From a checkpoint of a small segmentation model: encoder layers 6, 48750 training examples.
Rows from block 2 of the decoder, named by matrix and row number. Rows with one number belong to one channel. Each number is 500 + 40 x the weight over its row's rms, rounded and kept within 0 to 999. All counts start at 0. Numbers have three digits each. After the name is the row's rms in percent of the matrix's.
# convs0: first 3x3 conv (decoder.decb.0.0.convs.0.weight, 96x96x3x3), inputs 72-77, a 3x3 kernel for each
# convs1: second 3x3 conv (decoder.decb.0.0.convs.1.weight, 96x96x3x3, transposed), outputs 72-77, a 3x3 kernel for each
convs0.0 099:473480453502493471530559483547522484528486497526500459502469454555510548521507541437450452513492495529498590482486472569491463536475448517483517509538479452533509
convs1.0 095:467456468522468454500461478504499459564448466517403442504458515464397485497497454524465479474492453463531504517542473536576500480499532553520483527460486546466438
convs0.1 097:488474492489485446501523434476444511485516509419464463451548575517552517450515539515501519539508448511474469544539538510542481516546492556558515574457527576498461
convs1.1 104:466469469548492483522522548548454552525500571500507511437458466463455483495414545517520513504526558564455496438483506465493444431491485487531507505523478538536511
convs0.2 102:523517502426530518480502487463495407516443508563507524482499428547514533529494462428509435483549520549512526506497510449479499529519563489453513440469413502481485
convs1.2 099:510517479512503577550523507503472485509535464539499574546454486533470469426452554534506505541440454464422431480471465467491463402579527459505495518535484508505467
convs0.3 102:470484539496572465490545476477410441480441445477513497516460467531482478526484486526537495469475427495483473432470461509503507454488502476419506468489456508577505
convs1.3 099:491529493530550493574571488544540481513517535449463525472526463534570497464489464452507503500564512468519508475518565576583540527482531486460547495406514531496535
convs0.4 101:484526471482493502493433465462528530518526535506510526462511465507499521423413501529523517489511505541476521548578542504531541505507501427515516464499486508551477
convs1.4 095:503546544512512514534530510449500507421473509485419458471579492460572518471496514499523545489506484495525474452496479384462457459471465515512520582549557490520565
convs0.5 103:465487482494452516477471507515471445450410562566524456473499517415560450483433488480507497493506496484580503567480414545528469577462525427478526437508512496506517
convs1.5 099:525525579496516575518503559493526515482518481525617430477469540476616493505496399486488496522509515463495486479463481543519462516501503427495571410420477449446476
convs0.6 095:428432429424415444519516448458476498487542487467484433505509463445475430459440460461493518444507501431429510508517504495515505490480450492529464482463461504512531
convs1.6 088:536510514522534547488523500505544514530476459565450456525454535458456554494468486465463540490507498530502526432460453472481511528557545495568535502535578475602590
convs0.7 100:532460515513444497486425472488503518513412574522568565509464452522506479512489465448447493466549550462503503474510504477477491538487433462523462466552452544509574
convs1.7 100:478519527516596554535528513471506526449484502460549496604555490524547496537473455473457514508523541526544570440474467535458468535547510416440551460462482492456472
convs0.8 099:507498474486537501540525498520502574512419428516528470484462474468497499441468474493564454475586449423523519478515462456459493542516549426386423496553561509494506
convs1.8 099:461467484484511546466477524447491452517493506544509466513531521516540512436486493463495468427508496479500552445536531509527538479472498489463530461444527503539579
convs0.9 099:444470469508474474515459447497522489535498500441443473528537503460519559457492559502485489499494515487473534559491469528514487443529512474449518526567527463512471
convs1.9 099:530518517486476500511524533523525561538530512492568504461532584462461522461469514446526525543555519528422457417460414560479447520518510466483494429412507526538513
convs0.10 102:508478501516530539504484545466532565447493510473539517530496503513484456450411513467475474562493461521525496468474521510500533558538473450528478549582542512569522
convs1.10 096:503490510493459499487477487492511459498545509493548525533535500525536547475514486547459486603513533541525548520522447526453447462483471472423465447505503508498482
convs0.11 101:506475506448444517476479529536546490509517549525442444536460513507441440407445448538522542534506552486438479519531485529500521461480522548436484518489477527493543
convs1.11 099:518481500514474490440394504466481501443471544465440469514550494566570506460462497517570543500538479470484453483448487517428487521418471478430522474512503569545505
convs0.12 098:505506530469546505519526519483514497458523489540508473536502510523487460530531516442439583570455480542513505456500522510476469527512517470441520413522469485539529
convs1.12 104:491476517499511515426450490531512460462503543464427492502448439501473400482446486512561493466471496439532479528464464522504460587496479507447456555535490465510499
convs0.13 100:500535501547491481505437514514458485463484522395532560499436470485462503472484520538519517505405513541437522484468476461466495480496444505544560541492541549483491
convs1.13 113:533510505506452447495504474431568587401474568498479439449520519506527477506531496462427491503529531473508544498510577511538513452433437563500430496430452435402486
convs0.14 101:473494505494477499491515471438436488537460486485455418553528451514519474465484551521505506519501487450521502528485456568498542494526569453556494478533508498508519
convs1.14 096:414420469482500530462485512442467482486511515530535534454424410487450513489523505447467595465478482530479452555444402493458489497453454486480442497481456486474472
convs0.15 102:506544544530564511481530466468489455486431367484503475440521490426475560480498498464503524469510456550535515482567488449515567576447446525437566580525557557585574
convs1.15 096:514538527454463475510492422572532434556449502527511451439552568497556530518493567459504518539570543476518517538577550507513480451421416394429471481499550546518576
convs0.16 102:461437515439488505524512494569514457547604535502427489437556513480517528529552523497565510475548497540457535484533528466534529503444499536505526485519540522441529
convs1.16 093:540532502505548508492540476493409481445465433480424443518507465521454525459539548482472528475465449448512539558578517468538539558416465529451486467468553499464515
convs0.17 100:515533542450531513484515541439560550415460480492413450550499440522420387524463490505439516474482519483493534504477403521462438490501495524539504472524477489450555
convs1.17 101:433471503414484505403458462528561490498476525579485500528506523520518458531597475461496539491556557522576521439544556526566511464596519525540459509543494505478479
convs0.18 100:488533518498519541548546518522487513453480503474509473433445493467488470480479514450496481486499500460479527466490523562542456485479509507488477455517496507507458
convs1.18 096:519514501519508496551512518485491512536494470472480501531528508501499488518537495505509543509548548531566573503510507493532450497478431499525526467543584495511475
convs0.19 099:535559541487538529491480508553502500516477502506496457483501511500493545579475514455481505491541457516500524447521554462441474484503461496538441542577415503502450
convs1.19 106:476481485490486475475449495464427513498426435538527457465460499473568488514515452490483456493601479493536550469524512516614526481525531461519533493438463541472513
convs0.20 101:508503478481444470435467439446504501548543477552601468515468504562446531514467538461470446445457493464452508479551541524515532470487505473465433540490437462528601
convs1.20 095:478482594494509528532482519528398423571514533546504513439488502452467483485527501485486569500500558509505567447518507515519528467506476489516503514509470526512485
convs0.21 101:503445472514466543507467472418387360448435523501458491466470508457489519491473541403532541437506432465512460528464480547540557474468470487525513517514508525512459
convs1.21 096:465511480492544554543528538485441516472507445464524531462513493571520478504451578437493547490540483457521498484568491506475400481474502466503549464449561543536561
convs0.22 099:488519504483540466465531553539500414464501519494510559485500483508548475533535456480513508537445463490580468524528541516447478540493449473454524531538415493515483
convs1.22 111:541501473483439449476449462513442457523492452529488491500505508496589488510513477483537471464472522483545525428533535490577502473505529529519571563582556452519530
convs0.23 100:483543532456488513541473484399462512377513564505558537538421372535531419494520456478446491491577504445477502512507417476487429458515488502521430483489431544497461
convs1.23 099:559510481545534523504547539406503488462434549547494444525498501432531471453464391490466527531468485509440542483539555548499513531519453535495503477498499468533505
convs0.24 099:474510459487469501484523521418493457435507507491521493554460544502489451558483483549524528511471433527439471540535570490510512500489478545549465527425458538458473
convs1.24 097:450473442501503483522525537425506525458498494524548520491508516472519481508473470453506454451483476479434447518535484433476496428469491511516510567575474559535461
convs0.25 101:503520537461508517508501479459459463471546489468467485525543495459490555480486450487541492470436480481491529480569483439455474528500493401480512492523449531414454
convs1.25 102:545523530513487510531487560557546555511478487464499533434444492509495535570459530455528559463519531526519506476485511500531509515530595519484510525504524479558534
convs0.26 102:454501505511545466480529474399450425407477426506497476448493514501537545499474516477529480450477466528457461497500476524559509445487499438467533495493499480503467
convs1.26 099:529540498492548507502565536463535530405483495435495529405471492416529534478503487561500570501494556538502542433520524412521508441482451474470567533431495568495522
convs0.27 102:507519478468462531538526451495414513467486457492475453462494454503496439478520574498541474534537504518518498514524502499539480459520463532492434481492485502522558
convs1.27 088:470497531512517556489485500504504483493487488519533473333467524466535464507482415428444492485474480426380442505513502531506499469443494542472459512472442509552506
convs0.28 101:559500497501543476496523486471487496368468499426447474546494460512535512531481525553524435516538522519501472556468539542550540508509522506528514531612477506560537
convs1.28 090:436494549486506570503495518504500499506500512611568510424443488462537473464487411461440511466459468504471406470437503503487456514540504470465524492482482576553552
convs0.29 096:527499465471463483537530502458548521456476478431445530531538569535482471422452479497547474532497478441401473435437427524496493477453380544503465533483439436454524
convs1.29 109:511496502475504501489489488464487500535506529487500457535459468472442449429492452529513536511524524562487466545490489548533510515534558480497493458528549553567539
convs0.30 101:479507484487508493526480455474451578538436488517513543549481493463495444506538503455492426477505437441476490521503528535501442443485482465462470494518554480533525
convs1.30 107:461511496450528480510538532495499534543437491534575529437492502549559531546498485530475484551535485497532514500512488578574474611526427445476521505405475509487514
convs0.31 102:452511467502495470524516523383396530498543498518453479483440482481518510560498526541492543551515456542522474472540519481495508446494549505510436464518452437475466
convs1.31 098:493504478474501539488531533513604539476530549467519499420429462430609456454590461471462469487436449444469516390437463456519532412468535508504501424407478517491537
convs0.32 102:462502486490494507420387504543468507462415506466525472507501557533539517512458485438529517496497510512478548552549500463480462510534504439555540523619553570543495
convs1.32 108:488501514494481507530521482564507546498488488519538425459467532470539504484454463475481514468521533482479468452456510474522493488514499471415420405429429413433480
convs0.33 099:533565530538519472496541517460493446463547526448508492456535509428502437463493518520582528514537486532516478463483549445457488437469469483494513523466514467522474
convs1.33 111:473477479459390467476446479479489560505538563490472481495470461456489519496596513525477476508495475532471494470484476466547548430495518523528518485497493490537476
convs0.34 099:434518445496511515469562491526530495564510495483459470485529593489548548465499516603503486518505536574471476514513494476507488488526556471501513526467505516401486
convs1.34 108:503499515479481502513528553488527471469463364521458469526463502393425598498451510515455496478372479509468527514455457483497564492447423516522525513540530501531532
convs0.35 100:470508458516479489530440433453449455463490474531503532527492531471491488501534448491535477542566481437436461499510487567567514455494497521507523444462449516536515
convs1.35 094:555558554551537547537552548475485456481496443515538502463405479506481499509509510572517479544473452490494505452444521465464483476442478486572553560564495526519496
convs0.36 098:501492388457507518481534585496539479502537510502499488486534518502466462479518588519493536484498555480516521421518545524463422526498532474461497514479483499501519
convs1.36 106:511486452450432423491498505530538512495513477472448462519523503521505520494582527502557524512460509496441500514518494533481508425524476484470490533568511505481487
convs0.37 101:514512574463472558546434510596485520578478518438513549471551509471468576532462485400503452376582464464469549545519578519462543401521480445491519549464507492454541
convs1.37 106:489476570474490501479496512526485492460465444509489440464477497486457460487453489489439559504515505491497487510466489503454508524502474490534498485521550479487557
convs0.38 102:528482442573528438484484498410476511464395490535447547493425454446482497529519519488508557509437462503460409521500546466502512502474543484523445460504460473535424
convs1.38 100:531488504497486480520530481489562514525525498645505463521410456501436522526461479539502479577483494519465514471519507460489531447503476465516539460552496440567489
convs0.39 101:506478529465502517453465494491477525523522475470497497548530499415535517512473520474496457466513414437462510469548565569467510515539471478457505518517498484436501
convs1.39 096:491545454464505491501556540503499458514526467488549461383399450453476552488459505453494524496568527533507529491491496486420405502503468499540472511486544489482544
convs0.40 100:502502448497533461500495529456548564488493511499496455555566539501532496520464460512581492521484476442469447486487410503503428500505498571498480503466480428427521
convs1.40 102:561549510566530482488521491459392480483459502475471604507505480454505455482488538518517474457496536478503514486536548492477489453452461459502505436462447496507475
convs0.41 099:524482513555510481499513524538452513478519453470587541465460502407492542551471483434480442373556527457433470467550576514541605510519500536496481492530440493573513
convs1.41 102:470485509472472438449545547523474437533525438488491481432443471521486458477469450555528545472562593516510527435439550515458471498503477469483434536488478532497458
convs0.42 100:506451525503465515554492511512514388496490532492536528463463477461389422540512426421492476489483519547547547417504604468499471497508471505481472543538481511516463
convs1.42 104:471489479491462490512475447466522495467520487529526443514430504596435513574485534510454470544516494485525489453453473513508479575524501476543477437557456465487465
convs0.43 098:467506526546483460477487405591469440478519476474484554529468573494519545487478474430502504483529502514415545527497502519500508467508539484454547479440525508516498
convs1.43 094:571575505519548566467485503503513583478513503448483412526510557582437588525365551501533579477447513466423509546510488494470449466423409473447489493543529495565596
convs0.44 099:504470562505457528515532517487545493526541549537485481438508519483505490495492562516480510519528550450466491509544560532600562488466508462485521445481454393393432
convs1.44 097:474551476531535479519515511475488471486522579510484550536523449438508454460558496526520520452496460469553497489458445508487465462474441518526608492529618492566516
convs0.45 096:555545549449451460468427420552541476468516535509552500458481451606579557562551493427424433572544498519562481526441446549528518481546471508524476555570485497492426
convs1.45 103:508536574526537534545541557483495478540555490509540490468465455432380443495515535506494496575512488491546532482422445487506471566548516496476472508488497486468496
convs0.46 103:471489513485553482452450487528458519514514582476533535496383455501493452530493509484450485437506478514570504476384484552491498481555520508528541482482578438494561
convs1.46 107:513557521511517515580517491510490494422483491479543449464480484606632434565499507474515474509542501450479419405475520578540478530531484503476435462432497437454461
convs0.47 100:492474504500480489504477535458489495464463499438548552500467491513541473545470457472492533506531551569481548528451497532526502521578495459510559482545499544512493
convs1.47 097:503500587533513565535520517506541489421426396521467439531501504434524490405497481507441543476435515508473542521517511520498508514529493511510478558506481457549504
convs0.48 100:557556526519465403458462462513548502475563458476514518487483469504529498465472495498509525591535535527540542460485545548566540506522508488474518456401408467461479
convs1.48 096:543495450576509503491500519466525534427513515488509536560445454460469524452441489509533483529458472499431475523438476422395443446503491474562490545561490523511492
convs0.49 099:528534423492501492425459503384426513559561519478452481535489453514536538537581528544513443545515419506514456480541497544470557506582579469577531500589528493483534
convs1.49 089:480502521484423526505490514468502510432467469516486457490421454470370506504485441481514498607474444549472496488467564463476532492535438513504490445496487480410469
convs0.50 100:541538468510533501527543501512455486544503508513466505517472443565449533497454475487471506487524506507492494431411459475502484490452534462534505462461505527453498
convs1.50 099:478461464464434395432417439562493482478446437491494492483534484516465469503496485501629546560567464531500460543521499547533525558503481536537516487560539446548500
convs0.51 099:491453491462417530456426489502480482533408491490501563533497485558581535474528482499488480423577469442534526470453437463443534484458460505530511522528531563502513
convs1.51 102:505558586520545601497507504557508482577514461562471460459476522503532489449434471514520529455527597469518520452490548574486482563519481469460470517485447471490513
convs0.52 100:535495556464485516455502483499536502509448496470552560516505497462433502528453505479525507482507490483505427430452511465408499551482457544517467469543458520573554
convs1.52 103:493528534488534558467509512492444469500487516531448489487510469511599515478478548536528470502459547545469544481487397515541440524480505533489511537422406533529485
convs0.53 100:476512446519500482486479451539495550514548514499466450484499493485462525462417545504493465506438477454413452493473528511507469470512514472436462420408462480461522
convs1.53 102:533511453508488401500518444481487488537408437465479461522491486428468582499468461503547587494496554488498489420457517485545511506533491486506480493498498561542586
convs0.54 102:577552557517527557499535497530451428504515539470525472467470544536472524432512549435483510509493501526470563491502531555536477477452460490565557491524496515493551
convs1.54 095:488519448455492478504478481449451548486452467524488462472538478480497462469485436440533546452518564451505459554504488441483464463447492501520559385444460470475468
convs0.55 103:461469506538473456449419434460352476423530524525501505490496471457502451527493548491533474465523508481459539505521516494498452473493514492440492460523567456452481
convs1.55 101:497496444546525464569545499476516517485561487496517479459464440426551475525517479556487579490481578514538523501456511441499510515489503439438459476432492510497584
convs0.56 100:432471439487484520472508458470493548545507406536449453456603472413473457448459402465482489514503390530542431497473520477464517507486490438444517576459558478512471
convs1.56 104:493531511460412497496465473499518529491487514489481519563550527572538567462520479509456541505500559507512520531531532548501465570583509493500490482473518467540489
convs0.57 098:450512519472507480521484491503491515531496482504495508508522471431495512510561556488546499435502515460500542566519459562476434470537491417501514494443499431446495
convs1.57 093:482482465517497512498471484474429468528455452496532504452427451505479465551481406501489491483459475551523476484497542536490464488460459540521548479473562446481505
convs0.58 098:467489489485530486440526508467526561488478415415507543475477481501495539503538549437462521493548502528567509517488508518486438489531516540498402491547575504443487
convs1.58 108:482503578507479556459521558462550560470476528574462525423473426473536472445504500529510531499472560495530537527475526562502507545564555523481460513463418497472462
convs0.59 101:519541515477485540509495548406488506482504490536591487538541493510509472464453509553546475538514495468469565559513458441514492453473429485464508533403453538470558
convs1.59 107:519513496479557547531538522484465451538460499536545526475461551456524597491505500481467469485477507455445544458480521536549499552531497521492482515499563529527556
convs0.60 100:489490499547551462518519469454504450422435442512498450528457542508468495494510442494487471463509531474486490479488471472518499444503514510504543516517518487507576
convs1.60 099:581533561474499493483539502572582503482468456546540533455456455417520500481549534549512543447516533442459513458478516445509515483526490434486523488505522530571543
convs0.61 104:495494478469546495470491540508505488399381491507518513485500492483483469443465531477467464491433506457519604505488467445506434400433473502463501443494550460493491
convs1.61 108:499552501506545489517477498557533488502498563532521534534529552517540565468544572517494517484475535535469535525565501516596523491558517493551580557576518509530539
convs0.62 099:484538479548541469527492443564470498540494489461392434510494507509540543464531472477494531503517507563531454500552523517504494483463482544510511560526531483457493
convs1.62 098:549524526488503527478500495515547472515490418561492412468496523536501497524421465449491484552466468546437416493563486514454418451495477480525550463490441478457470
convs0.63 098:557517475540527524502498442483573505460520507490495476430546510494399416565560423455491443441455497574514454468468548445532501465450474510480484554478512541502537
convs1.63 103:431514475407433453508471488522561533538562568484559548535472456535522519496548499476499507500498526459517522475501519522484508503517497472460494487441417577521477
convs0.64 102:479521461507542501566521535493494517530458551475421452459488508481491503518526512522499471511509511618544490536483488554500548532509522610483500518526608519464505
convs1.64 095:447453497430472536461486598556552534564521552454445483472457469520553477493592669585498475538464496501483484553532496539531519567522510487489522485483494546519456
convs0.65 101:437511479521525513516459565468531535547433496504477460509526446435480487462521521449482512451491494526499460526490505564428502509510565526480431522528448436553487
convs1.65 094:489479458486486495485500500490522553528534521447513505484508536493534556515490499510505490451540482491567550535481420526553570517464520510535550532473501496527548
convs0.66 100:540505515464506488546549540413480477476427555542450490480478476372465444453471524504482459501431412534517452427471532455408452478503474489498431547515483544457492
convs1.66 094:522531542479506575536515508528494477511496439477480484525561581511549491587549528599504510559516548488581572507519496477464522506530532578524491595512423506462439
convs0.67 101:535574545536563512511569553475461523484550532441532465506499549510478487523487535502539542503484568542472531485473540454438426507503474456449501458470530457452508
convs1.67 102:473506496511513477464434407455588544445434534490506498537473427412478539508535556466464502459510422408496489498465493526558503531576554485555536497577647536609586
convs0.68 102:490554548516511478492467427444458486531413567555517553492390511455410495496522502568451498579549515465549547476486528520426454483452528472575486483588448429551471
convs1.68 096:474471527447463530500480546510514491470587488473557513489522491524508498525530508420454474478449472469484539502503492534526508599575490504476427546501462514482497
convs0.69 099:466481538455426504407361473497443501515564443548471509468412479450450518463487465484464462493472479501489501478472506510518485550536531495503540453350488558499489
convs1.69 103:443451464477483488530525493568493475490427444516471503510527529535552596563509540506518531538494492522484506510472524490547519505536512528594545534588558491604600
convs0.70 099:534442486494465474469581567545589540505580463485468411496477468531490504566490493491517542513486510498530463508507544543423476530486505534486505567545474515542540
convs1.70 108:473506540474478536438457492524481467458451441494434420508499497481515524454482487489475486510446432488450473527494504444511491494500479558460492558448463530465457
convs0.71 102:490488444463516487487486576414458534463453566519487517393511582435461489476491505584553530554497553464515521492478453452441485488461524560506504473531464531474470
convs1.71 103:520482493477411557546493541509532512504504527502561512548451531414528525458473492490480519494481463490468457509481551484533572469551545504498462525549459506484461
convs0.72 100:475551464525517479500443450505524524552509495547475482548509501577539462521538524521440509522481540496559516488552464511474474552491440423511510453476466482455475
convs1.72 093:475499547507528546482500500471423440570548395525517477543474426513414438458529519512522526461458493495486489482470443513502503499496531511476483489489482493498539
convs0.73 100:488500432506436394510385443556519512545471562493512517461461460455506449527499468441507477475544499488514437447491555440502537586478492457473528460571497512523461
convs1.73 106:521584531530557498493517492465462470431406403472523498465579522541585477503469545495506539463486589470491544445471446502514418481480476539496543599487495491435480
convs0.74 100:463527487531537554515531496482462508484447564493498514457451484504526522514474517507559496553538492483507458536475518478480469530482390528484470463463506594567507
convs1.74 097:494544529482522470509488418535492486475506572505453499470504496516454489512459444542493548478446531484422464499496510529540508469497504446444421511513503559549536
convs0.75 097:485510451529546489534568538512460493500516490483474478507580450421493480556514465532468497499469479475444534507520492490533493472475469503440476477486524532527491
convs1.75 088:483485468519523542527500528552504521539507489530415431548518541552415506508435501476492557504470491522500469620544495555456482563494489509494491521506507471570555
convs0.76 102:509505481460456465456548562548508453567482466487426508484558490501498450519473479512489525500537506498480502443431399422466543526531509465478477469506478440443507
convs1.76 095:483563529516546565523471496539464509501532527458525530590514551419443493482459502542478515456456516582512519519421495522462464494546525477484474548559458495577466
convs0.77 097:442503522447451489498463487475467517526473507478447502473488475389541522531481502486556518422536471422520516479550447499527507468493486513486491507515566580500507
convs1.77 099:543530482512504438486462491524551504507533485535559480485503477513480488526478560482596453472597514452536498493533526490494501503463551480537562455516569536564577
convs0.78 100:513552538485509508523509509516438539509504499452494505505542515475498509506550506490433456404479527484469509509537533477459492469550485514521444445432467543429495
convs1.78 098:556488498526487460493440392560506491525527521468521539505490518497428496494501544506497547517488546629589594468482501482483491540475500508499499552467482507496517
convs0.79 101:520423524530512503504539486568539454514446457444418480513462539433457499509507492516442506500522459531494460496463472557445473580541528538493455521532515514474526
convs1.79 104:497469452457451448408427424551547527538570575533507471470540513503519514421452539537553529546490476578490466463518504556487500512492483456478516508544477538511490
convs0.80 102:484459476515554515508563537423505518408548482451513472480470453511494499535570570495478433548468497564569504479514461482501445521545482451447482473459485496533509
convs1.80 093:493478518514496514517542522521536439471444462513565488437437501479493528498491471577478462569511496528463562515452469494508483509473463516575531471552478486550500
convs0.81 099:504497425539516496526515537472447532405455521474524420481468434467436457478501555463521512506487537521461487450499535488506502533466458446545458472500520513438491
convs1.81 099:482522516514441503486426462519510513542461551504443448552507525504499548470492572473491492476508463509485508522483507494508494499481514492498480524526507502521496
convs0.82 101:454507487454427450425458526569575574492485521548539559478478476438466458482509450448552546517542502488595426489519510434562485452456493507389476499482498501507460
convs1.82 098:490549558526556495503553540468449502558530456498497446478496385476577476485521507490472442429485487489547473516532493487524475457515547485502502498502481473516574
convs0.83 097:492444460479454422510460465515488461478494553491460480577562455524537502530452492414493468516500524481516463538562459469585548461536504545585547526562473395418505
convs1.83 087:535509529535510493496532541484547524533482516497432501428459471460467495487394488485477517475509494467521522462493516443453528553531535502548540434496472461399496
convs0.84 100:484506460445503481486470429484575560488499439467488476482475442486549467522520561526488524516561452496585489518444494511492470513515575509571489429579506511500495
convs1.84 102:492516520539491513473530538553549511512577538426461503497475519432480525475570470441465540503461524502496482453475536489535549502565546459523542420445459509472447
convs0.85 099:535478464497472482512535509476445465519535521428461452456464486537432430506489481541449494463457577522453514496573550540556500481497452453475513486433492466442465
convs1.85 101:482509470470482433500490462485440491509478500552486461440514510514472529505537530458613558431519482495532463494585501492533465505493499505447516491543575499524529
convs0.86 100:516480485474473515483519505484436467413459500483462439431519521446519541453432474527559464548578464443538531515468486480513444475457495544529573482494502532470472
convs1.86 103:507530517527525525589552591520417532530505539493513530488547478445560442390513429490512515468459487463408462499571508443539559500551584414496566461478529516495509
convs0.87 103:511435443464446501513464482500439512557507498393437491469553558479447456426414533510549455516559485458534506494493511433488443506501420498552477447480513466566586
convs1.87 101:498535554517491472506501509485472510498551489401502476555687591461441512489528522443483491489463476497436508541553497589541489435526472448425474440461479537472479
convs0.88 098:487493499425550527471501535509502493500498432519486496558521554525450523510507487534487522588521503484446530514469573506490508497492464447508539574533486546504519
convs1.88 098:478542574479492569483472571501517520492523467502501499492456499488365459457462531495490488498494509511509476530484463513513551520428529484494503502533528495519486
convs0.89 098:521485481511491468474458529418495513515418539512481520500473451512494445530560550537452498519435509514470501475530497524497517473441521494564484508565464560471542
convs1.89 105:495441505481460506509472493493519506507490505465489510629375460492420464527480450509506466565457464587448452564501477510502512489538498446496477435523480394517512
convs0.90 101:498519505468467523455504499546454544531570572468528481449462470474504450490507515506440455452516516429534539542437524525507493437509476514554410520513452510489543
convs1.90 126:556548562472484471458460483563505508473451462516464455550533573520508543496494469422436488495543526498555470527517529571520444529524446510456425482437404517495492
convs0.91 099:556448484457465498509483496472455457497420441480451501526520462434493578487523539556476489445570600452443474530511467513512537463541593470462477562489507546489535
convs1.91 101:505553541530542523543524508464483523526543513453477550540553615513373463485493507459495511454471511481499487489466433491427464604495438476485428468506527440502486
convs0.92 099:547567505559537492538507437426483482502473477528533496510464486443397515431425487551483506503458516471494510501500501459507490501462469534551541481498458465503554
convs1.92 097:515460445509494493468476503489482386507509451488521485502459475513521589577580534514521497603488498457526542499523489490538497418518443577539580519505526510501519
convs0.93 100:534530467501513477462428480525561539461467493500551487474468522475481465525425437553448467445449511466469436504482508509479513489426467563502520485500476490524574
convs1.93 106:535525528526540522550480480444485505490534609462494520554572551512565491471548524462486529474518484486562518517471500561606517485528498468472487521461460549473497
convs0.94 094:403481478432508487462497434440455525507472512545438437510511413546558547506546528540479501556534438493554463533533439532515470515523516548593465474527523484481477
convs1.94 084:463477527453467503416505510497479459470487518463523557421406479420431462500442405435383405467472431527506461445433476479502463503474503524565501494499469509498477
convs0.95 102:468473446502486508575526517496461509480420447461472540517457475435424510474519510455409497496454470518497470482538557514509498515449483461468481446460493449486543
convs1.95 098:537497508496495501546498536511534522513517507553501488425479427501546496540501484547459442516514574518567590513500492527508523489512536482528589529508513488519503